From a checkpoint of a small CTC audio transcriber: arch convnext, norm layernorm.
Rows from block 4 of a small CTC audio transcriber, named by matrix and row number. Rows with one number belong to one neuron. Each number is 128 + 24 x the weight over its row's rms, rounded and kept within 0 to 255. All counts start at 0. Numbers have three digits each.
After each neuron's rows are labels from the 100 clips, of 14976, where the neuron reaches its largest size: "responds to" is what is common among them. Only what is clearly more common there than usual is listed. The data: Morse code for random letters and digits, with fading, noise and interfering tones. In brackets: how many of the 100.
# gate: MLP gate (model.blocks.4.mlp.gate.weight, 1280x320), inputs 160-319
# fc1: MLP up (model.blocks.4.mlp.fc1.weight, 1280x320), inputs 160-319
# fc2: MLP down (model.blocks.4.mlp.fc2.weight, 320x1280, transposed), outputs 160-319

gate.663:140162101136123093153117102176155141164105163090143175122147119130142145138155156120150109100128142110155130109131148140137158058082125146130147122108126160133116156140155137121112147097104148125117136142120143114149152107105154166116100187112132147163152134116140112132129111145166113154151148122143141125156173165136117088112155113132159124139118127109102120140155117161121136133153108116122106120168122140177116144115167111144136158150104122122147088124149150117111127138169146
fc1.663:080113129110169159073082165101087102139107109150131075147103114119094106130081127123129144124155107158113159125147096134100063168120134126156095168156141118124160122109118132137159104125150106130140151083114088176121107142139103105103155076104109124127112135128134102139125127078107140124120132089129127096095088086117109173130126114115083141126140120140156143107126116114154127129126109149159117109106104113087131151132100156113111107113139120156128167151087103141155144127100117
fc2.663:116129177090149151117149120117145128139137090134119119121130133163135105120111108150125124144111097134138122054118111164141140102110118123118135115138109138134163149147126118083103122152114036134065114117117116154112176032107135126147142160126185138127154094122095134163153147126113173151116128140116121121135170099130147159128118112133102137077110078133137117154154118081146147133126129132128132128121122108098198131162129132128159113136104133153155126113113091135114102111128098
responds to: speed: slow (65)

gate.241:102131099120138139143137118146102138134145145128176132158088163165145155103167144093132127112145139155109121151120125119134148064139137114134132130086115136099140134131134096152094152162146097135170081161098102113151152143118129163094114149094133098110140164129113139144183107105130195149127143122097181132116138131143133153145116149105119128153131153172084064133138167117122089143131139145153109145176141108155131125113144095162119066121113094129134112115112158130108171163125085
fc1.241:125110158152145135098150134143084140128106114138105074136084163124157129110160113134131134146112098150114113156144082115132125146111164134110107137130130132107159118144116101143118119178152135108098133143192091110163154128128096140108132107133136123105130140154084120178195118059112160139151132092133185105119078125101129159161136119065122143104126121138120098090111110137118092110145120179120112128124160155133122163123149130155116086110101085107137141138112159146139149178130116
fc2.241:106151156113111160117123150141169148150119132163117146128098130093155105114133079143145102157137131151140079184149191135146187132101117120091121150137117143153099110094130155150132119130130117125137132113133160116162133177141119112141144105086113090107109131115128129122139119152153124114128165119090151114130150106125176128166127137129118121181111107146084147119107152141108111104140116086106099095116137128152107122129095119142132131148112182091137124092163123148141163110096090
responds to: speed: slow (78); reverberation (53)

gate.278:164137176136152134116109141141112179133129119157140072136172109101112151138132143135122137143077145177119154118153097131129132105140100150087130114162147097140138173136094140143149094150127110110072154115169119121143134114083090120114144139118140141149106114102123118176168155139117139182172127137138156139155119128083091140123159108099126141129101155148127138112115112112142132115140173129136133124139125146132122139134083144140172162120109097116142110116142171147147106103103155
fc1.278:123127146158162145115135145125088118151108133144114126118100132129123122124173109167154106157114104123091058132137117132113173089121161135128088089107158131106160129148151113139132156145118116141139106114123089120125143128114122120137127103156135078092133146185120115065087077114144118114105127097109110115118137123125150135174115116121149102118124113145141135160115157080157109146124118121126120154072140133145128165081155130103157120135140159126117170109089149130137134124115133
fc2.278:110106113133108141129086123119153176111121153092155109115128166094151108132125108117133160123162138116127101123154117148155112136178145108092082086143110104123118121112131118127147159132170120039103120109147147156157121122114115108129116087116130129133097152104141124140102142116121183130118135148100127154148121138164173128104146132137064133104133109145120160146110148107120134186107115125153123151102128156111148153144127091120132109136086113067123142105137106133135139122124110
responds to: the character "4" (85); speed: fast (71)

gate.129:162129150156144102111118041157127133133083114112136131129146120105124164187115130131154134117137074129152128118115104158103126083186129158125133115112071105147147103140127148132134121119114135115121149147138120154119173128097094189142142130109121136154076116149141124175172116142112139114163135122098133160159147157124112106121145102112160146159104132129127065137119105175121107149148137163097151131178135108118126117138136079138126125084124109172138099151126151149159134180131127
fc1.129:157107112122117137126168143136117145096108128131139098124139098121099128141104113164155104118157117107125122113107127142134131157122117147107113108101084163152118125152140113118154097109118132149156134169136101098140162105154141142131097078113109043152114139142164110180136097112116092125143122078126168119130158147124130132168135129181149104124150126229149166110137099124125100108126121152111145224101144123129128134099199121077124139139112156144145117119150125097134101142143167
fc2.129:136155166136076139077125144156117130168133098124169142124084108129124119110163132124151094094157112103146117096146105113119142168128134102086152121113154165131071105127107181119158160152130083128089141140105149103130122086124135104139172083138174103137163087153113127110159139115158140159094133130135096101145138138111099114137099098141125145099127158162143132115113163139111138155105128110126149171143115106134160143166143166107173087099111132103183104110126137133133139145162142
responds to: the character "u" (32); first character: u (26)

gate.152:164112142110125139114088135176125117096118135108134099174129161129085172110103103093119120134151108155148113169121152143153147145149135138155112091130079140111164149130109127126148150129157126183106101175136092142115116139114150125173133129125129137136130110110152135127139124122128111108172126127106105132107156125114130140117123146113131171113084148156124110110132138151169130136099119129144152170140161163126122128118174120159139155146143110143157117098110114156063186167093159
fc1.152:145152134118140130084106139173121122093135167119133103176151166145107148099123084071118133120155113127146135114145132109151149145104184104216104133114109175110150117094095091120148126112135130159105115160106101122115125100097119130175162107108119156176119125124140147117130102117138132106148148124105113089142110115123101121125160098107133148108081121157122093146135127130155114160087088169103125145102145154111121171101159143137126127158104141140135125101135134171109177139131168
fc2.152:133093105107084093173174151089143132139099132150106104163159171145051148105090090165127146122110174139111112136151162116123126105133087126130111106116128114096128112126147113141104092123133123103137103083126108121113141125121135112157134138109120135158149198154091161133118121123139087151149102137142136108139133120102069129094122139104123087161118148123128135122110143151143150138092166128151155170167092108120116113134163145121171180063147125145161151161148138135127126130067133
responds to: speed: medium (64); the character "2" (58); the character "j" (41)

gate.223:120144138143130110160109135130092141103117160106144144139108168152112150116110147071091138139142124148128120156120153149070161131141160138156149139083147126101127123152075125156067148136153092135129088143116147130101107209116120133095152136092124125140115153098114119081141129149094153145126133137146138111171137119110125083151099143091135146143115130137079115143141156119134128125094130128145143136145126136148124129154127128138125109105165104095146118133118131132112128139116108
fc1.223:115087161140116131157111145101104141102115151090145104102115105162113094119121142142132124140143091140152149126147135087104087139082152133154082172092143150159113079092122119131090148141127130114097106121159159140141115138106091128114148054131151111121142188151127133090121100100100126154117125129136145119123094089119110124150171119098134133080136124135117134103112168135150124140121103135133156128092116115110144112165099128081091115114111096146126165120105146191121106129110112
fc2.223:184131139136137202100151134116112156167123137145128210093134163109109148120102135130146139150130103130123141141133125118084089142133114131134170131104123116103150114165114131144094126082089121136129139155095100149154156102126125142109104170141157158155136108128105126128120109121136136138123142142067106110099113096156121161116123158120147111116145119140114078130170108137061122118130135131115127095115146105162126101141130109158116130128115147134123141165113143133175148079131118
responds to: the character "e" (98); speed: slow (63)

gate.641:141110125145157139152139089100115108111123145101170163132148156129148138170134139123135124128108161122139122139111118134122104097105133134171148154099120104136150140170162184099135153148112119120160103147123109113135164135143070103114138121156170123119095141109143156117110103143112145113152106154093114135121153118133078165114147115147152095116118140094171137144124138106157098142137117153097133093162076114148092155154127135141149138159145116134101112098121173105146117181104066
fc1.641:114114133123140143120130184150136124129215155166092092132119109105141094081146088096111114094170154119109115107146145138085145155124093106124099108126112172120109102092111103152097116135109104150116122120118166098129067128095178127118110108136129132143135103122146165158125125128166144149119138130182124137136126134128163118149110141119104100163130132130086129157104093129122168124102140102140111138145163142137104152144078147130136110130167149155161161133154099100138148116156171
fc2.641:108133139109110155111125150124146135119153122166131120102094098114133149166175152165131108115103114155123108127126130105152102122119119097120165119128137167137123094107142165148099121137114106125140157127136091142090135145156179172164111095088144114131162154115122101088140164118106123118099058092130086160092141123092124106135130115149138119158121159114108100140134106155136123160140169138173114141108106113140125116100115171126134138138149139111125089099132146153136142160097114
responds to: reverberation (73)

gate.364:143073112115143072149161122125087173099154128103144136123101085149086177137105122125093097104164135133131090173141112180126179078147136135147129099089125126120085136145139135139113143122110081133144129166110154101111117139153141076108150142166168136103112142105146136143157154110138148154124147122144165139157143138148120100125122144091161107123123110145117086114143108123096157138151138127129156130155124139163109115140111164121129121128135142146129108163128132134122119172131124
fc1.364:156102136155128115114147138157106138117131135171142106120101074116135157119101116111086127129135158132154112174125114172184132126142095147132124154111119083177099151127082105091136156153165110116102114125148143125079120116154099155117149132106098101113087084107188165160182120084135140079144101111106096152161113097141140134146124109128131139115127113118124123082120112131105135111098157131109112117137137064085148147117108142132118157100157099115117125108136129116143093131141148
fc2.364:146149131100100137135120163144137081176091152074118108150099121123123144159139107117126137122142128132146105090170088127155134184156144147116126104146127121105124123097161137124121134087104124125127122177157115071098144134108139135136166101130128146119112149119130088131141135117113136077122120120146165116161129128072168170132141130097131140110119144119105154137144134156109135138141155144132176148123115129104138090138137141127138135114111099128097085151120128130091170108079128
responds to: the character "e" (51)

gate.354:120153113131108082169136160116083134113170125124110156135129125160136151110156162083136125149151165109108116182113152116090138110134130087171144095142120113083138121127120131099108203146113117135106150186096157109142115202142104118076118152145145117111106116101152166099126136145115151157143093140137102140096155107125125139113113157144144134150153171115115123130112113142120137132137109120123118140148094177126134124184127120185124115122165117134117086121110117130121129163121117
fc1.354:113102139143175166107118137104162086142158123176127133169117117124191134120117137146097139090120131177131133077105160153172128118139094118111138129131144101138150164130145151150146118109147172101146077086162153136111120087118147106135093122163134111139155117163160074110118146104152110125119085130132153129104127126144148103127118141143119093165114140099109138146129143114118124168100147109179104108128136117158111126086084119122117160127139161123111144116125126117124140126139159
fc2.354:161081127135113094099109127101134114165191144180113117113164080130100131129118090098133116097120165151133181144121126070171134150132115144131118157107124147136112123107127164143134157117119169113139115138111141086102078088135118128103135050117160137079123131121119136140119086125158077115136080148182142150151160136090127143158123134124089163107103147130132110125158115122165131154118085083123149129162163141118141138127122145140121131130161127157131122098132147084116076160149142
responds to: the character "e" (43); the character "n" (33)

gate.168:106106148108133170130127149108115068075108140155139131100114134137142121094130107125121165136150134133147125148133173098120129096121128157115169115138108148141099104121102127144144152120135110104147105127171115160160129124140110090104109168119151165106130138109149156132088111146112113115124147140123135126141111110122126182133112135146094143088127099106120157159117130132131155085148147149119147093086074154160100116102143134142185164118156178124117125099103130143095140154130097
fc1.168:140132136162128107140128133172173156148186150102149099156158147163096128133117149113166097122102128143132140110109159116113159162091088102138109137156165155135157153120145140103086103102146125126117135130125147094109129130081127139137179106123109107143186135138124124148129134137136123161094083086129135124152104130134124114103117103126151157143148153130106119083151126089133117144125096122111121147117170146109149115129114156150120129139149135119122145115153137139136106078139158
fc2.168:086128155124141153148175121169174152129121095127148127084105137118148149150119076083135113128133082113108099114152081120162110153079144128085107113127131101154119144110131124117108142116101137144141154134149132080125140137092146110126104108185159118100101123083103159171170120132138153106106132135085109090133117097155131186138125097136161156122129131148122139129137126096140100133155110183165107094113111117115138107124118123106145163131147148123142097145123106118135139156093114
responds to: reverberation (87)

gate.604:142172098121108153087050107134157118106123124102150095116139103102139157134141181112111124133138095143155144136113108147134110131163119141124115082145064074117137113119112163126168109083113134169136183165155140178099118111105125174132117115141100149165161102144121109172129140123123117155124087142117160139160167117124097105085151124132125193149129165156135105124098131161127149103122116137145168158123117142139123115132114118132134166104135123157148137191088127096135120163149127
fc1.604:163110158114141126145153130102148133117140113107081113124115178135104098086154119148098150147125162147098143151125131162129151149119115109120141130119121127075161130127116105161126171162137113108128113124114129122126123160140164127109164141159153134124083147091099182143126143154070142120174115120113134143102166142107110121146138162102076093131108147104102128095120130162100118142135121130153119103144129151109140132175153090177140143098116122120126088086116118116132124095089105
fc2.604:144140105148134106112087132092131137071098097139142102120149106092098169141121099094134111169114133140121120128118137125162115168095096119147159171107134168144144117100165123136113157105129140143123140104146158082122105127172121142142099158129116119174148124105125159156128118196102105101149110071108145147147152148124155134142157158100144161111113146098125117138153122152104103133201144096081096107197104125130113127158093159157099146124139157127095143140095144107157135146112119
responds to: reverberation (47)

gate.734:112150122115115110132164132128085140101114123079140129130138144149117148160154127112162171145120152166114162117132103141138117119090066133132180132170166124113138154184103140109152126151157123111120160175112140103077152120147094154113156141119131144124128112120133137128116161085181126170139154122102139094103093141089132168135133124111140098148150119124087133149120134138090137117163110099135146103141172111104107096134122164151151130155104110088114111180123135128130117130120159
fc1.734:135139156134124135147135109123168132161154119165095120112110126098129126101117128159091136114131109096075114142131150130091154125153176136113084112063106118124117116114147139163107134115100119126129091089145130140125132141091170097125103103167124119165113158112145155144132098198081115104131117143121108191149195153146126106131125122133110151164104109130146127122097094121157099143087110146115096148107100142116106139141121096123149152115163135124139138072147165133139143134129123
fc2.734:162129153141095080124147144116111101116143147103166121143096112074142130146157125123109126144131144104128112137154092121146139164146133127114120082129131108123097185148100133117153135118150133122104148155129175109141120094136101145135162129159148121090124105122117104122108127126155135132155115140167111117100081162106114140129111098107073121123145119182137143097144152159149082148134148117123171130090095167121118167120139101121144130080108149123132123156143146115070139149153073
responds to: reverberation (71); speed: fast (63)

gate.577:136098148079115112141141101131131182103168116107122114141162131115138131131148127146107141144168113128120105163125136156118098147150082135135125101141134115122123098114140125144149116113098103147093130158186146142132126134088155102150076086114138136127135107096125148156167170133122172160149118153131138179122138138114103156127135170190153138157105158129127140160134168152111136115114155134135132127146158159153094117135095127155100141128150126143140121114114138117105101144139138
fc1.577:145154085158117154125126170112134083118130130107123109127099129142132104139132182118120150087098181174109129129115133124128132109102132116136149114136097143083126153150089137161118133162137129101105132108073102104123155126133117163108162196151106177100130110115071100123115136118128095156129145139147158090137120128133140123114131123107116127147077119122112149083139095144114085116146131152135115131164083166131130095145154145133162136108107119120113123141157151138142152086111069
fc2.577:103137088107113108108179146150135096104136139141123081126097120134142137140142155114121118131106101095124129105096120112167113125144105099158167167162109096121139128157098095123126177096106126143138166106114095121164129118122151172118106137140132087129127129127117139097138140135127118093136172170152102124142132115165117135100137123136131141082090127132150145146154069111129117162139129143110136123100128083089149127154088155112120138143107122185137114175172131123116134158125096
responds to: the character "h" (96); speed: fast (96)

gate.104:132118096113176093158104139152134107106129197066126173144159173148138143088093088099069113118163139155144145115127211160114154084148101124175177128107129150125090109123090126126100150156140153111123102128101151135095119168101127122147139141094159099132116145107131112073137113151134158155113140135157116084086139147134178112155094130137132132175125123148112139157157133101121150116068122091154138129114153185187104140126112106153121108100169129122118133148150112150124136119117156
fc1.104:165157097119121107134130135129097199131116080128114104121135095120123130116165140098149158161108150115130128160132110118091105159148103140109107148099109124109112145142107150153158082157140127146111106156116124125120118178125105172114084098128132125174126116141117116166153169090130119169125086172110149125133139109088111138135141133115117133102120138128122112105171111146166132147100149114115161153150106129113186111155094125108155120131137093122135114116122130099132155129164139
fc2.104:132133133100119133148114132084123117148145136153138139134167126130124152168104131117109180130152136123118131137116134149086138077141108142170097092090163138122148160127121108116158085139144143106151143150096130128117095115134154113125115110151136133129116169125073139136101145099151130147113117116096123114108147115135081132089118163132103103123115118106140130180142107144174150121135198096134154141145130131150112135113138143168139168072120175157117097119109144079118155086101170
responds to: speed: fast (100); the character "z" (65); the character "6" (34)

gate.246:132133122110109082119107121119089072119131204093145133126135150192127163128153155108110132109118145137153112128142190148114103130107120134178145117122179123079128143135135100130092142132109102125133101148078169114122147133131104185087118165090121099098089097116094151070153118134103147148107122123118161154142124122135109098111136163141093138144162157134107118148144149114126133149122161117121079138097084139136098137143115081134103129143131132137116104117142159132152136117141132
fc1.246:121107124115116097144083129126131149159130130150103150107159145108143148125106137092132137104162166129126125144109112183163133081166141154085149119131116107101132120138092113183088129118164124127121101160100143140113109138116185106111129191141159124105128128078146154114129168160128138153157135195114120105131165097135130140156120154101122169177107154118069134154128122141097168107141122132126132105153155137144106125161107114160167093111143128094121115176090109148110145153088147
fc2.246:125130143096112104149114120143108152178123099136114140118113106159153119120119137105120124132152110106115123139119117149103128122115132137098100125162125148133123130122129126118121133136101120148114155110103114107120139154113093124118123095172119177125121084125071186185136125168145133134119119147173130087153120137150089154143111096112131185143125116126149126153144146128108117147114156103157113117089146089154097124089148155148131137120133114110106102139118105122143091084137133
responds to: the character "e" (61)

gate.208:162156124155178106136112068153160116136105147138127115117146134108118149163136108110177129141124104153157141124121101152148133113138129163107114122112091101162141102111114121090136150095129142119139138139124145123131174119117084156146164156100130121152108093138123112131181106142134114121161144101119137161153154143117117136133138125085155139118124154133116069161151090165157128145158137139098131139165146102128110127153119083130110150083125111152129087145135149141163126183139139
fc1.208:121143151138140110155100129122118120138120100142126163125136118150163129142161118112105144144110148157095131138160127100137142097109107137105139134161135109120113136110137177139111164134112114131092127108138133163137109140114131124120154153147116205078150143117123120102113131147155158128110111157127122153159124150131102128099127122074136154114112115010146098134128139143132142127135116109145113013168109152124148129144102143147149124117138116135124113112107116155120143137118095
fc2.208:145093111117157118196140117087151127105122135109095125127147149166118172106093131118113160105144135126115149129111155168125126124093122164152103125140119111105168143135148076117114097121143138108131125110158124150137118122121104151128087164121108153115090127095131111170094094114095145074164158131134152123130123134138146137131140156142115113153125113077110113142125109106118109108148119151151130068129120161135116104111149112145078151177138125131100158165125116147148133116091139
responds to: speed: medium (70); the character "u" (35); first character: u (30)

gate.729:140139130147107135133133163098084140145195182126140123104106164127104130106140110150125114118157137101116102174115131144126126124081131138117143130109095103122155133116112088132097158132173120121146060146113149089122161149147119144103136173165140098120121109122115160131141140112133145148166138107152140146112152154121146113185099176125093113151116107136080105142081147110146124124111182089135117135107161086136114140126101117156120147163147084117113109102152155125125116155148136
fc1.729:106110054112137096139138126146146117101128110117116164143130129139103127133131153058126124152137161117163123132102141119104170135139128104139146107122152187092116094146143170127115103158106115120125146149081158169124064176145187136122140155084122142100154147129140151119110140181095139113100109170107080146120148101148119117093128144128134140112108120133152123104198144144107162141136099125143114137158092167143171134133170130156120128150140166168120098166124069128101155113121090
fc2.729:112119138126131114134130117111101103149158095121120105171129138131154113133147088112100125084138135114139136076136139176117147131126135147140114132129140146077137124142122114054143115156149079107071169127124154156137138094090118160166170131114191162135140114144123108175117108130148190151133122149162125134135139149156131153120135105128083128091163107122158131140139130130132116144127147144115147113072124124084184151164142144105154132118148143128160131122144124135091129142138098
responds to: speed: medium (70); the character "s" (36); the character "d" (30); first character: s (27)

gate.382:157092111156138165107159124102115078129100119114192102096083130102111088140130180168134146105120106122122058129156160122124118091166132142131171087128092150115124128131121105127136145145145123133110124145167095116123174099137119122115121146137139121119132080073115104133106087135110119113133133075150169137120140149127197158107094135138119137121153114127112110120101103170092057122131107116121100137133144107131139135113167125148120110158128070090147146132147141100143181134162074
fc1.382:091117141085158137150111150166113166135133129131116154157167142129146145113120083090120139102176130158141200120107086146126133120102128094145093171127154075141119128100159145135125110106106137144140137116139140150115095148118099143109134110105114156108095167163146138119157132147153140130110122159088102131127116098118079102147160112101152106125094164083156144154136148075157192155103134142153164104160099151103089117162099153116126131115144166185098136127108145158103084121079178
fc2.382:135164135121118106108135119084164106133086127115147120151142120149142190128112120150126132095088123100141122103116117175164098138129105166117123153150150116093130187100127124109100141146120129097083114117110148135107173094132112152175126163077134159110133177117134139119108092130139122147139152090124120138142150123093122121200127120147116127129120088167139126144072094143145144129089133112153161118083131123077137105140139117152119165157132123112098157131092123134129175132111147
responds to: reverberation (63)

gate.645:083073133112130076139167126126072134110142138109104147109133135143140114138135123087118110141175131111155098169153132099109153114109127138102146111131150129117124103147124102139171127132083073122088139187146167126130108158122125105142143111065130120095113160146112129155119157143133152146124136147159146137128134104127076149143153120099130115126110099155156145135124142127112133147117119152107143133112098167160134107158121138131176140136143151107131129148136163118123140142122132
fc1.645:158189120107117167130079100131184108126099111136130099147100136134117136113140135137125160138083121144121165106130145154131088143163133118161124127115116118112147118097143143135086125103150189144151127076123094158145129113135129164128126162162102174183138098119129117110145108127125104103115131119099097133123124131147161083104121142113102166124117176088110111141151118131128146128139131094155122096153134129120155154112126104128085110128125123158127127096102083127149131143129118
fc2.645:167147107097118152096149141120094046117187115134128124131104120150118118078178114136142159104161091114143160118148062134115133147121155136157169161157125119093121117167098126133146105099070137174135154143122092151132100122125158092141161159168138111114129131131102134145106142112129135141120131151094128101102099114088069117111119074125142094128140122113144096121126098139155180105135130154135147099119112127120127104108160110077134111149146143121154118166155112129139097108124105
responds to: speed: slow (66); reverberation (63); the character "p" (41); the character "9" (39)

gate.445:167138088136106091160107123109101121133173156123121146122130150130148167116148173079126122152159152081128111180104095124119101116121093089141138147110124089118154079171135103096100165145124108102116102176090154149140112167117129155149112127151126079133129134118136182097139159108146190153149129172148129113121170133130134145166113129100115151125133142152106113164099150151111164141146117141136113162145139153108108105186137109137109060115165098123159092143124117116145085180177130
fc1.445:110125137104151158113125143145143097112096087120150114116102114135097088085099087160120119113104121156126144107130194131123163135163146155132139108158130146120114140078123136181153091098142118156144126088141094112122140114157137100084147152095131180145129108134133096155122088140099083103126104129113114167109106133135132143127122145158119121131111158129149137099160113098135117106097124114127142082128103117132137134090118147126148190140114152149105143137122137158094183077068114
fc2.445:139127083122122136110128126099096132147132099120123106139121113130076161132140114108153143147154149173132162152093114123112128133158091144129161123114125142076114100106121096127113102118118115107098133112194113116165117105143104135178137142131136154133205165169175127131096092204110122134133066126098145115147178165089140096084134131128113169099125162098167164118119080143107141130134138134085119099179098189091138120151070143097136099113117143126128146133128135134096110121146123
responds to: speed: slow (73); the character "n" (34)

gate.456:098109114134168098129133133108102143130153176104203098169090136127149138188128148153115116137122179144134127142127117102126095113133113100169154151158168083108150140137114146144139125158129149111091116113148144081110134142153077115130116145133156120122072101148084113146160148113136157171131096109142142121154084124092108119112126180136169112105154148123104098124138097071081120089157152146146085109176129114143141138127140165150142112108128104160153141120133142084144127155109085
fc1.456:111186109114123144108125116111166113143131077164118140085141125146151147088122124118119141104120094128120177108132120140177139150106124136151131156088110158133119110142119124131121176158183122115127118109138076147117099126132113119149130084160104124132108147116112160138085125135153104148130133114077156147095127131129172149167111090110076109137154099104117126119105132151155094107128082091123164145105136115103078140142143131108104132102104128070105167164119149135133141122090156
fc2.456:136119187126111133141091106135145175138086128157161127113120126109156147111148128076140142115121121159123134132143122145123149143109151076142133133106144153158098128115096158152119122137067121143129099147133146107136137172152141134102127137153144125129135145150096153124135129090171137108100124130175131122152123159174178135147127161172097156116151124139115118145121128038161145111168130067168102127128148177112132132168107123134132085084123105096113171095128131088129091170155160
responds to: speed: fast (68); the character "5" (62); first character: 5 (56); the character "6" (40)

gate.488:158112152095135128110125126160118183095139103123147113138121114139138131121106134190124099107138108136130136140135098148071097109120106129127132140148154107155151092122197159129157102103070083137098137131175130142139124140153142101097098137148141156148158121176147108147172133140146175146159098134150129150144117129118073100118157159158174132112143143133179126116134126158131126124119171140136143103149070158137129124144113133090110099144162141207137151136138130082108071121138106
fc1.488:171130112151105142148115179108138099132088129105135139084076138143079089114089158122140144104120156121118126144119127109125153113117126131132195143138130147162124120121107119123115124139139128079093103092097105110109169112124150135100119171112114143069162154143082111119121117136125063138143131119130161090078133125078134092122144117100127149124158092123124184117149134123078114104173140116096093105119129123126115077096167153141136113095110118143106130127181123137130138094129092
fc2.488:117136071115112104096160142130159120106116171117109099124130156114138161140128148134111099134110113138136072108097113117145105184124101096142123138132129120148153144148119102124118169140126111121125141110103131137149149104123146151103113152099132134139122103127145121069163119120145122105141194169150098118129109107169145125081142164165146095087082147144150156108149099131112114154137126102117123119141159110075158121156109127110143164139110169155121136163118148129114171171123087
responds to: the character "h" (74); speed: fast (71); the character "l" (36)

gate.185:130099149098106150145157093118121120105093142134164098118105129122141118120099095182110118120145125110101114151132178167151130114119115130085146106085089129126142137120127153145128139093123079144156071155164118137141139132174157134145098104125123119121109160095150133157129096117144131084139140090109143131136164184164131146113107165128109097138134113149138126132107145133137091135121119107145119127104124123129132121117178097128174140109147144134137111104104116112148136202135130
fc1.185:107121112121131131123124134099116101103164133127154106133100129149118150080138165118122178124115161096174104137150130149129137179117131142138174130200128118113101130109140135159116120173156138113152110127080178164104085118143156117097172198121118155108137094112083152083108145195171108156102103120132095132101140147110126109156122142151111127178156098087132134134160138139091143112151166068139128091122109115145121123130079145114146122151132127138126117144121126127114157073115122
fc2.185:155161126120119108113148147118155141064096129150139118109156116092116144104148127108121116145108131131129096170139181102125101135087099137135129156134120104114162116112127161159090144133104171147146117155165150136095133158134124116122113146133067120125111164094158117128107130123161110150167146104153157125128145110121170130137146172139128101160124152111120115131117108113096150097153155076123112102152138136108078117128090131144135136138154137093061144159123120104133129117094097
responds to: the character "u" (39); first character: u (30)

gate.532:143121130147138081135117096106143137164136161111118183104170132136129144132140134105120149121171147112114135119149136147107156090094115106180175138103112127148132118152125110101088161107120158085131110143083139143173116130068145130166149165139150140096133170164101133082102151144163149118139153155147108135114164146134101105086146135122100117123077102116098115130118143164141136138134127132110091120125101141149108147144108103151133119134117142112144074136124113151134137179104142
fc1.532:159109119160131074147048101116121126160161153135116183139129130144189108148165130105139117125145150065119100127118144124106151083119112116152150153101086118136134092161138123107084156115134148124109108130083126147132116141118121146131142156115153116132137142159117146093093131153134156102123115196120113137127190165149144137134115128128138166143112153132101116109118141141124178131142111150127093133169125134143117127162100111140131140136158103136107071130128126126171158152142117
fc2.532:119144141127121147128141136150101171095084148134129144103127112133139156133116140143115120178122134130098143165140095100124141111128125136154114172146106108147158139097134138173125119108133155139159102131114104138117134198127128125094117123125094127133121096134140134117127122116134113141164155127126145147132117136165157122112156142107157110190109115113054121104157150151140137152138072114148119122115121086169079159080143115121091135141140124132109137136154114124146138125124137
responds to: the character "e" (64)

gate.342:119149118109130134091106143151098125151131135119161157098141120124126124146131131105126119150132088080129167143145093113114121109134121117127102111098123154118140192149193146118173142085124177166146143147151092138122101147190102133140101087144152107170152096137118140134152100101155147133114156110163116141133138156169157155100129105149158141111109114125147112140112162116191123140097110172178114146148101184138091135122134133155101129114083143095124129115118125109099132140174179
fc1.342:112144113135114148091118167159084142144152132142140143152149133131129133157140149101127128167110098085129173143133072120086130115122126120107107107097086166099169175155180144107178108104141178160131150142156095130126109143190117142118118075142122126168145096158106128167154097096103150122109133118154114131131134170131128133100151104126148147107129112133138117123107151122166124129089112183178126130165113160146112152119124152162116131134089142108140128133128121110120131136167166
fc2.342:117100109148151108191142115179146097137167140125091155128138118133132115120093105134140137105126127112130170140134165086147173093149152144126123127163153103112094143106185126142115132104104175108153167122105157112134134135090107119151135100126111113079121137108125129143135163108113100101128158156156116085168148071095091143111144108118128128184121090127113094144091151125135122144163146121095141163108093106122107100111114119142106130119144104169139073097124123157173119119078179
responds to: speed: medium (70); the character "z" (67)

gate.144:113086089139147147115149141111113094092140158082132173108071122084144108113139138147154132105133140088128062131182132148114109151130117116100117106113116143140110119160164096141154130152093094148141123119109114101110162138144108100113134113121144087141118096121149149130145102123122147102156119155122116086146133138130143166177116157130164126151113157139156138114139149147110124108100130166125141162141101113130123108132127142105150159139153118109093130143132132129121119164101157
fc1.144:114103083146131133132147155097125095068136139086128177110073101108165087118157151118155128095121153108147085106161127126123105137121108125087146124113096160139093127141144090107180130101109080139166139128096125081107181108115116086122104106107115117155128092141126128123130120104116101098144126140149129064132121133134144146153120133128151136144114162151146153124146149158061149092092156160083127156162123126142122098115146154118145158185132159127069139128155120127107132143153130
fc2.144:116124099160147166186142164134158113100145131125135146135113103152140160178158159135100123143133126168132089122154126104124118104131167100112170118113128111140135110091143179114155085117167143180138135122103111101128123135147124121123129148134128074146135117142145110118149194125109117134107144127140139119160123141137163138153163139143163123131136158132117133109132165159070131085142115072117121139141130101166137124157095165149155146172177117105143142149123135129117121155129144
responds to: the character "4" (85); speed: fast (77)